config.yaml
train_examples: 395000
crop_scale_min: 1
stem: "deep"
muon_scale: "match_rms_adamw"
learning_rate: 0.0051
lr_schedule: "wsd"
weight_decay: 0.05
adamw_weight_decay_other_params: 0.01
Rows from block 3, named by matrix and row number. Each number is 128 + 24 x the weight over its row's rms, rounded and kept within 0 to 255. All counts start at 0. Numbers have three digits each. After the name is the row's rms in percent of the matrix's.
# fc2: squeeze-excite expand (model.blocks.3.se.fc2.weight, 64x8), inputs 0-7
fc2.0 107:131093136133148169093121
fc2.1 072:156157127165127091114125
fc2.2 046:151124167083114134147125
fc2.3 061:147105174129117094118113
fc2.4 073:141117162129097129081128
fc2.5 127:135134124134105109087172
fc2.6 129:163114157158109100116140
fc2.7 129:148099137136108100162098
fc2.8 052:164132177151113127118122
fc2.9 086:148098150123105166103114
fc2.10 197:121153120123142126086172
fc2.11 120:139141146146115140079097
fc2.12 124:134130167153100118096151
fc2.13 054:134144120143117074101144
fc2.14 093:158147148147110081128127
fc2.15 055:168115117142111099094143
fc2.16 042:137125131110090130170158
fc2.17 044:101116078119096133136133
fc2.18 094:128100154157092106118148
fc2.19 131:160128154153084130115114
fc2.20 127:153098142154148140088122
fc2.21 062:126166111095132090113121
fc2.22 186:142176134127103090126123
fc2.23 033:123119115151098084097126
fc2.24 173:135110126141132071139153
fc2.25 079:145135157139103090095140
fc2.26 128:160129155170115109111112
fc2.27 077:161125159146098126095114
fc2.28 142:136153125129126106105182
fc2.29 127:156105140164110141134092
fc2.30 084:146120173149107116094133
fc2.31 108:146110171151097132144147
fc2.32 095:156109134165085131118140
fc2.33 048:134118153098091109095117
fc2.34 100:161125148169135129095144
fc2.35 089:162116140116095092105140
fc2.36 119:163136152155115116095103
fc2.37 042:150121164172126119106111
fc2.38 055:126145099137176125138097
fc2.39 063:129128142146090114085153
fc2.40 130:133113149151133120116072
fc2.41 046:106099119095129129124174
fc2.42 076:161121153162116125153099
fc2.43 080:166113143147100107104103
fc2.44 078:127150142152132073120110
fc2.45 072:160138170144124110097113
fc2.46 058:143094161147096116126102
fc2.47 042:091141135105145090155129
fc2.48 068:129110165132092127094147
fc2.49 061:163141120169122117094117
fc2.50 208:135082144145165120107135
fc2.51 069:123103100122073117132122
fc2.52 088:130173131111165107111115
fc2.53 120:147134147151111139081102
fc2.54 105:151107129126152129075112
fc2.55 101:159106140149087144103126
fc2.56 052:122124098105122096106168
fc2.57 077:169128149151108110113096
fc2.58 090:152135142150109119083100
fc2.59 099:144136131129154143070128
fc2.60 153:150144151154149088108111
fc2.61 090:159116162158105109104128
fc2.62 041:137123175153111112094132
fc2.63 106:175156155145126123109115